Weights of a small image denoising autoencoder.
Model: 1.9M parameters, 48-pixel images, encoder arch pvt, encoder norm rmsnorm, encoder activation relu, encoder patch size [2, 2], encoder depths [6, 6], encoder widths [64, 128].
Training: 22600 steps, batches of 128.
Data: trained on dead-leaves pictures: piles of overlapping shapes, 145000 training examples, 20.0 epochs.
Rows from block 6 of the encoder of a small image denoising autoencoder, named by matrix and row number. Rows with one number belong to one neuron. Each number is 50 + 10 x the weight over its row's rms, rounded and kept within 0 to 99. All counts start at 0. After the name is the row's rms in percent of the matrix's.
After each neuron's rows are labels from the 100 images, of 14976, where the neuron reaches its highest value: "patch colour" is the nearest of a few named colours to the mean colour under the peak. Only what is clearly more common there than usual is listed. The data: dead-leaves pictures: piles of overlapping shapes. In brackets: how many of the 100.
# fc1: MLP up (encoder.blocks.6.mlp.fc1.weight, 512x128), inputs 0-127
# fc2: MLP down (encoder.blocks.6.mlp.fc2.weight, 128x512, transposed), outputs 0-127

fc1.184 087:32 41 56 59 59 49 48 61 40 59 48 10 53 48 47 46 47 63 46 36 54 37 40 43 31 45 58 39 43 73 60 35 54 45 39 52 33 48 51 41 49 58 56 45 54 35 61 57 40 57 60 59 43 44 46 41 42 55 54 60 65 47 49 51 36 45 46 51 59 74 55 58 51 34 50 60 61 44 54 38 38 51 49 35 51 59 54 43 41 37 47 48 70 42 52 34 59 23 65 53 58 39 59 49 45 42 50 46 57 60 43 45 65 52 45 55 51 39 45 37 59 67 58 52 50 52 39 55
fc2.184 081:42 30 46 47 62 54 38 60 67 41 54 12 25 58 45 41 51 47 52 58 38 60 60 59 45 61 35 40 48 43 38 65 48 51 63 51 47 50 39 57 42 35 49 51 52 59 49 52 57 64 46 42 64 41 40 44 65 40 46 57 60 48 58 61 53 40 33 50 66 47 67 38 52 65 45 46 50 55 49 53 43 41 58 47 50 56 52 49 33 69 46 49 63 50 39 31 49 46 38 38 45 68 25 39 35 59 46 61 49 50 48 52 60 46 40 51 53 51 44 45 51 51 46 45 56 68 34 58
patch colour: blue (39)

fc1.266 149:72 62 48 34 57 54 46 38 37 48 35 53 70 41 71 32 53 65 45 42 58 57 61 57 44 41 63 53 48 41 28 41 56 52 44 55 44 44 62 55 44 55 46 41 45 30 43 44 57 63 45 45 50 56 49 65 46 52 65 44 35 64 57 66 47 52 56 45 41 53 43 48 42 43 51 50 54 55 58 60 50 50 41 47 55 49 45 50 57 44 34 61 53 27 59 60 33 46 43 58 64 44 63 61 57 41 75 32 64 78 30 48 51 46 51 47 56 61 50 58 56 49 57 53 46 42 63 42
fc2.266 138:79 58 46 31 52 42 36 43 37 45 53 53 61 52 41 30 48 51 62 57 53 64 65 58 28 52 51 65 46 47 43 44 59 46 35 55 55 50 50 59 40 57 50 52 49 40 51 60 66 49 51 49 58 49 32 50 62 32 68 37 49 49 50 63 65 46 72 46 45 49 48 51 50 52 53 51 47 49 51 77 63 51 51 58 48 47 43 34 40 54 49 42 48 34 46 56 41 43 60 50 50 54 43 57 51 21 56 33 45 35 71 49 56 41 68 52 58 48 31 43 57 41 55 51 46 56 57 34
patch colour: blue (43)

fc1.269 143:60 54 54 58 40 57 44 51 45 48 42 51 54 53 44 64 60 53 68 43 48 46 53 50 46 54 51 55 49 37 42 36 37 40 37 52 33 50 42 34 58 65 43 42 60 59 42 48 34 50 40 47 56 46 60 49 77 47 70 56 13 56 54 40 54 66 55 29 44 50 52 40 57 32 54 43 38 51 52 54 59 61 50 64 56 58 45 48 57 45 40 52 43 41 51 45 53 44 47 49 60 70 36 47 42 49 56 36 47 77 61 55 49 60 53 58 53 66 65 44 50 48 39 50 76 62 42 61
fc2.269 157:47 58 50 60 52 72 64 59 52 54 51 56 53 52 52 62 54 51 56 57 43 62 63 59 26 49 59 43 56 55 42 47 49 52 58 57 25 50 51 43 54 65 50 52 51 59 38 63 25 45 60 46 48 51 51 52 78 70 46 75 61 48 53 45 53 54 50 53 62 44 50 37 48 46 48 55 52 51 50 63 50 45 48 54 50 46 29 30 66 57 48 45 50 50 51 34 33 52 56 68 47 51 57 53 44 45 59 42 48 92 64 48 51 51 51 50 48 61 62 53 45 46 47 52 50 77 54 52
patch colour: grey (52)

fc1.172 093:57 50 55 41 48 44 54 64 57 54 42 51 63 61 58 44 47 51 54 50 45 43 42 52 55 67 50 60 53 54 20 62 52 53 66 47 44 48 34 64 54 52 48 38 71 38 48 45 48 54 50 51 48 32 48 41 39 53 53 48 46 65 59 37 37 34 34 48 62 64 62 33 67 66 56 50 46 51 54 46 43 60 53 45 65 44 60 43 40 57 53 64 56 43 55 58 41 67 28 55 61 65 44 37 39 59 49 70 65 55 58 54 47 54 59 69 46 69 61 30 46 63 47 49 44 46 59 34
fc2.172 103:41 57 52 54 49 61 40 50 53 29 48 51 59 51 68 55 46 48 43 51 57 72 50 42 59 49 62 41 54 41 70 47 53 49 35 59 55 52 48 43 58 75 48 48 52 67 64 68 42 35 59 32 59 51 64 42 62 62 68 68 53 51 72 52 57 54 57 29 41 49 44 57 51 38 32 44 49 51 48 49 51 53 50 51 53 62 50 49 63 48 31 35 59 49 25 36 41 39 57 62 51 42 45 55 58 35 50 57 51 37 65 52 44 50 29 51 59 40 48 52 56 53 51 48 55 63 50 73
patch colour: blue (56)

fc1.176 113:45 55 43 57 47 46 46 69 48 59 60 31 50 59 50 40 52 46 43 33 56 49 49 48 55 62 50 48 40 47 46 39 59 48 50 53 38 49 37 34 61 62 45 61 56 46 50 40 44 24 42 47 39 43 45 41 53 56 61 59 59 26 61 38 54 36 70 59 55 55 60 43 51 58 47 51 56 54 48 44 43 61 53 46 12 38 48 53 45 36 54 46 57 27 75 36 50 46 51 54 25 65 54 58 42 41 54 61 32 63 60 53 65 51 52 44 37 38 51 41 43 52 41 48 53 42 55 61
fc2.176 127:10 57 58 52 48 42 60 59 41 72 45 87 61 51 32 33 49 54 44 43 66 45 39 51 56 46 52 53 58 31 43 61 42 51 52 40 49 53 53 60 57 62 50 46 49 55 69 35 55 47 37 60 51 54 59 59 60 48 57 40 49 54 38 56 55 47 47 56 75 57 58 41 48 58 63 52 38 46 49 49 55 52 44 52 52 46 56 56 39 51 75 50 64 47 59 50 40 52 41 41 52 73 57 52 56 59 35 52 49 65 53 47 53 68 53 50 63 41 61 44 45 47 44 54 54 43 44 55
patch colour: green (29)

fc1.429 151:56 61 56 44 55 53 40 42 33 54 44 47 61 54 55 42 43 54 63 36 70 60 62 47 12 49 72 54 51 50 29 63 46 51 44 46 57 51 50 60 53 57 59 44 51 44 60 47 49 50 35 49 59 45 23 69 56 29 51 48 40 55 54 59 72 47 64 54 35 59 45 51 47 54 51 52 50 55 48 59 78 55 47 52 48 50 42 46 43 49 52 51 65 34 54 63 63 40 58 58 50 45 42 48 59 37 67 66 56 59 36 54 61 50 44 51 46 53 51 50 52 38 52 44 28 56 42 58
fc2.429 132:44 61 50 66 42 26 57 52 38 50 52 38 45 53 45 47 49 49 32 38 29 54 47 44 43 53 43 56 48 31 49 45 65 46 57 56 52 52 48 38 48 47 48 50 51 78 40 53 64 51 67 45 59 50 43 37 48 30 53 58 70 50 56 52 60 39 51 50 37 42 48 26 52 52 49 56 41 47 48 27 69 46 50 52 51 37 73 32 54 71 46 47 57 55 49 40 36 60 54 62 48 44 41 46 54 63 60 77 50 42 47 46 44 48 71 50 66 42 56 53 57 65 51 50 46 57 39 49
patch colour: blue (26)

fc1.247 152:30 53 42 46 59 43 48 39 44 61 58 52 48 38 64 57 45 56 42 58 60 28 46 41 36 37 52 44 42 50 33 45 59 64 59 60 52 55 63 40 39 47 42 60 70 55 71 55 63 57 45 53 41 67 49 51 41 43 57 40 58 31 51 38 44 69 54 52 49 51 45 47 72 56 46 50 48 45 48 49 46 28 50 61 33 47 55 52 51 54 54 50 62 54 48 38 46 65 65 60 38 54 56 57 36 62 52 44 31 47 75 43 33 46 54 72 57 62 33 39 52 44 56 54 41 36 57 42
fc2.247 145:54 38 50 69 32 51 51 56 56 47 50 55 41 50 58 58 47 53 53 59 43 58 53 42 38 51 44 42 38 57 61 57 39 56 36 55 53 48 51 48 40 26 51 49 51 52 51 34 52 73 48 47 29 48 86 60 36 43 42 29 51 51 47 67 42 58 61 63 42 59 58 54 49 65 53 54 49 52 50 54 49 44 51 47 48 53 56 71 31 46 35 50 37 50 39 42 43 40 60 52 50 35 42 47 31 56 52 29 53 37 59 48 46 54 70 51 57 49 31 46 48 78 49 53 60 44 53 43
patch colour: grey (41)

fc1.178 138:44 28 59 52 51 41 48 48 48 44 54 64 38 49 60 55 57 55 65 51 50 44 42 53 58 49 46 52 52 43 60 46 57 49 51 52 47 49 55 50 38 58 51 51 47 55 39 26 50 27 56 51 40 57 68 45 54 46 88 56 50 55 71 62 53 52 49 64 42 54 45 36 51 57 44 43 37 60 66 45 72 50 43 61 41 44 46 55 60 55 41 46 65 43 55 56 32 60 46 77 49 55 43 51 53 50 71 48 46 56 78 42 51 50 65 38 58 62 49 34 54 60 49 60 52 59 67 61
fc2.178 134:32 40 52 42 41 46 55 59 42 62 49 51 37 51 48 54 49 51 58 52 51 49 42 49 43 48 45 60 44 39 20 63 26 67 67 56 55 49 51 53 55 56 52 49 51 39 55 59 39 39 53 45 28 48 35 34 47 38 34 70 46 50 49 54 62 53 45 45 50 47 48 54 44 50 52 42 56 55 50 45 59 42 49 45 47 51 31 63 34 63 53 49 73 56 56 62 65 61 65 43 47 43 55 26 67 72 65 65 53 42 64 51 54 50 39 52 48 37 42 51 38 74 51 59 39 63 41 55
patch colour: grey (48)

fc1.165 141:55 47 54 40 42 44 47 48 46 60 41 64 56 66 54 60 39 58 43 62 43 43 53 43 29 50 61 57 51 41 47 41 44 31 48 52 40 41 60 54 47 29 69 50 24 54 50 53 37 41 47 48 62 42 61 54 53 48 50 49 46 72 51 54 40 48 40 58 43 53 35 41 26 47 43 37 44 55 54 61 67 43 47 54 72 51 50 50 51 41 46 45 43 54 32 63 53 44 41 55 71 45 46 48 35 54 53 51 64 31 43 52 32 48 76 28 65 57 44 56 61 44 51 44 54 53 53 33
fc2.165 120:54 33 54 46 24 47 51 58 55 73 46 72 52 50 65 55 41 53 51 49 55 56 50 43 53 49 46 50 46 31 46 49 30 59 46 52 43 49 53 58 60 44 51 47 49 41 70 34 52 63 42 50 24 49 65 35 47 47 54 18 48 54 46 69 43 44 23 42 53 53 49 40 45 57 53 48 47 53 50 45 35 41 48 55 49 43 40 61 53 51 60 44 50 50 52 54 36 51 69 51 49 51 56 40 38 60 44 36 54 18 53 47 48 64 55 49 60 35 42 49 42 68 50 52 44 52 32 60
patch colour: grey (41)

fc1.430 111:46 45 61 60 55 44 46 60 47 38 49 37 37 54 56 43 58 45 33 48 45 56 55 45 42 57 49 51 56 45 48 49 58 53 48 46 52 56 37 35 45 46 57 45 62 44 70 81 56 57 53 49 47 42 46 37 47 41 35 49 64 46 22 38 49 38 33 46 61 57 64 66 59 41 57 61 57 53 41 43 30 48 49 44 52 57 53 36 39 60 60 36 58 49 44 53 45 41 61 27 46 57 38 48 42 49 20 48 45 37 41 45 44 58 50 68 40 41 63 45 45 61 48 43 58 65 34 29
fc2.430 131:72 38 52 30 57 54 46 49 43 61 50 41 69 49 41 43 44 51 54 39 61 55 30 44 44 49 56 59 57 54 59 55 50 51 46 48 87 50 50 50 57 43 54 51 49 58 39 66 58 61 63 52 64 51 35 55 39 66 61 63 50 49 44 59 41 52 46 60 62 46 43 39 47 47 56 50 48 49 50 53 57 43 49 48 55 45 56 55 76 20 55 37 37 39 23 63 45 36 55 50 50 61 43 52 44 48 61 52 49 50 51 48 74 48 50 50 46 58 39 48 53 48 52 50 27 33 63 55
patch colour: blue (43)

fc1.194 153:52 53 50 63 42 61 59 43 35 40 47 57 60 52 55 60 53 42 75 51 41 42 61 47 42 53 55 58 52 60 62 30 58 45 37 52 33 55 47 51 42 66 47 52 51 54 43 40 41 47 66 50 44 52 75 59 65 63 63 40 29 55 54 45 62 58 69 47 45 48 53 36 55 40 52 53 42 56 53 62 53 56 40 63 52 54 49 56 62 64 47 46 45 45 70 42 33 63 39 55 54 64 56 51 63 62 60 67 48 70 74 55 37 47 63 53 53 38 62 49 51 62 46 54 66 66 62 54
fc2.194 130:30 52 50 73 36 62 48 55 55 53 52 32 23 49 61 56 47 50 52 57 33 67 56 51 46 54 50 43 66 44 55 58 38 57 55 53 53 49 53 43 70 47 52 51 51 60 46 43 36 45 59 45 23 45 60 41 46 72 48 54 77 51 50 51 59 34 51 60 45 38 51 42 46 56 52 50 64 52 49 53 66 41 49 43 46 35 32 58 51 72 41 50 56 65 57 39 57 43 56 61 45 59 47 39 58 58 49 57 55 44 62 48 35 49 33 51 58 38 55 54 47 65 58 49 26 64 50 47
patch colour: grey (50)

fc1.424 092:46 41 43 47 74 43 46 55 41 47 54 18 52 54 46 56 44 51 45 41 48 57 48 46 20 53 59 42 32 69 43 53 64 57 62 48 58 58 50 58 76 55 50 59 45 42 41 41 71 45 56 55 52 50 59 52 54 78 36 51 71 44 51 45 49 26 71 63 67 56 56 55 55 55 49 53 54 53 53 49 33 51 56 36 49 49 44 44 59 48 46 51 36 40 50 43 54 44 30 58 42 40 52 56 37 52 37 49 42 46 44 45 61 38 54 49 41 37 55 48 49 52 57 49 36 42 40 35
fc2.424 100:35 24 50 43 75 55 41 60 59 43 54 41 37 51 56 60 46 49 45 50 51 44 53 61 60 53 37 19 52 32 38 59 61 50 49 44 52 50 48 44 45 30 50 51 50 42 47 49 50 65 43 51 60 51 43 53 60 42 36 68 61 49 52 61 49 44 46 35 54 43 62 44 51 69 50 51 49 45 51 62 48 41 48 54 52 64 48 39 46 52 47 56 43 65 53 70 35 54 66 33 47 55 45 36 39 57 37 39 47 31 61 45 39 46 47 49 38 73 43 52 55 56 49 49 47 84 41 51
patch colour: blue (29)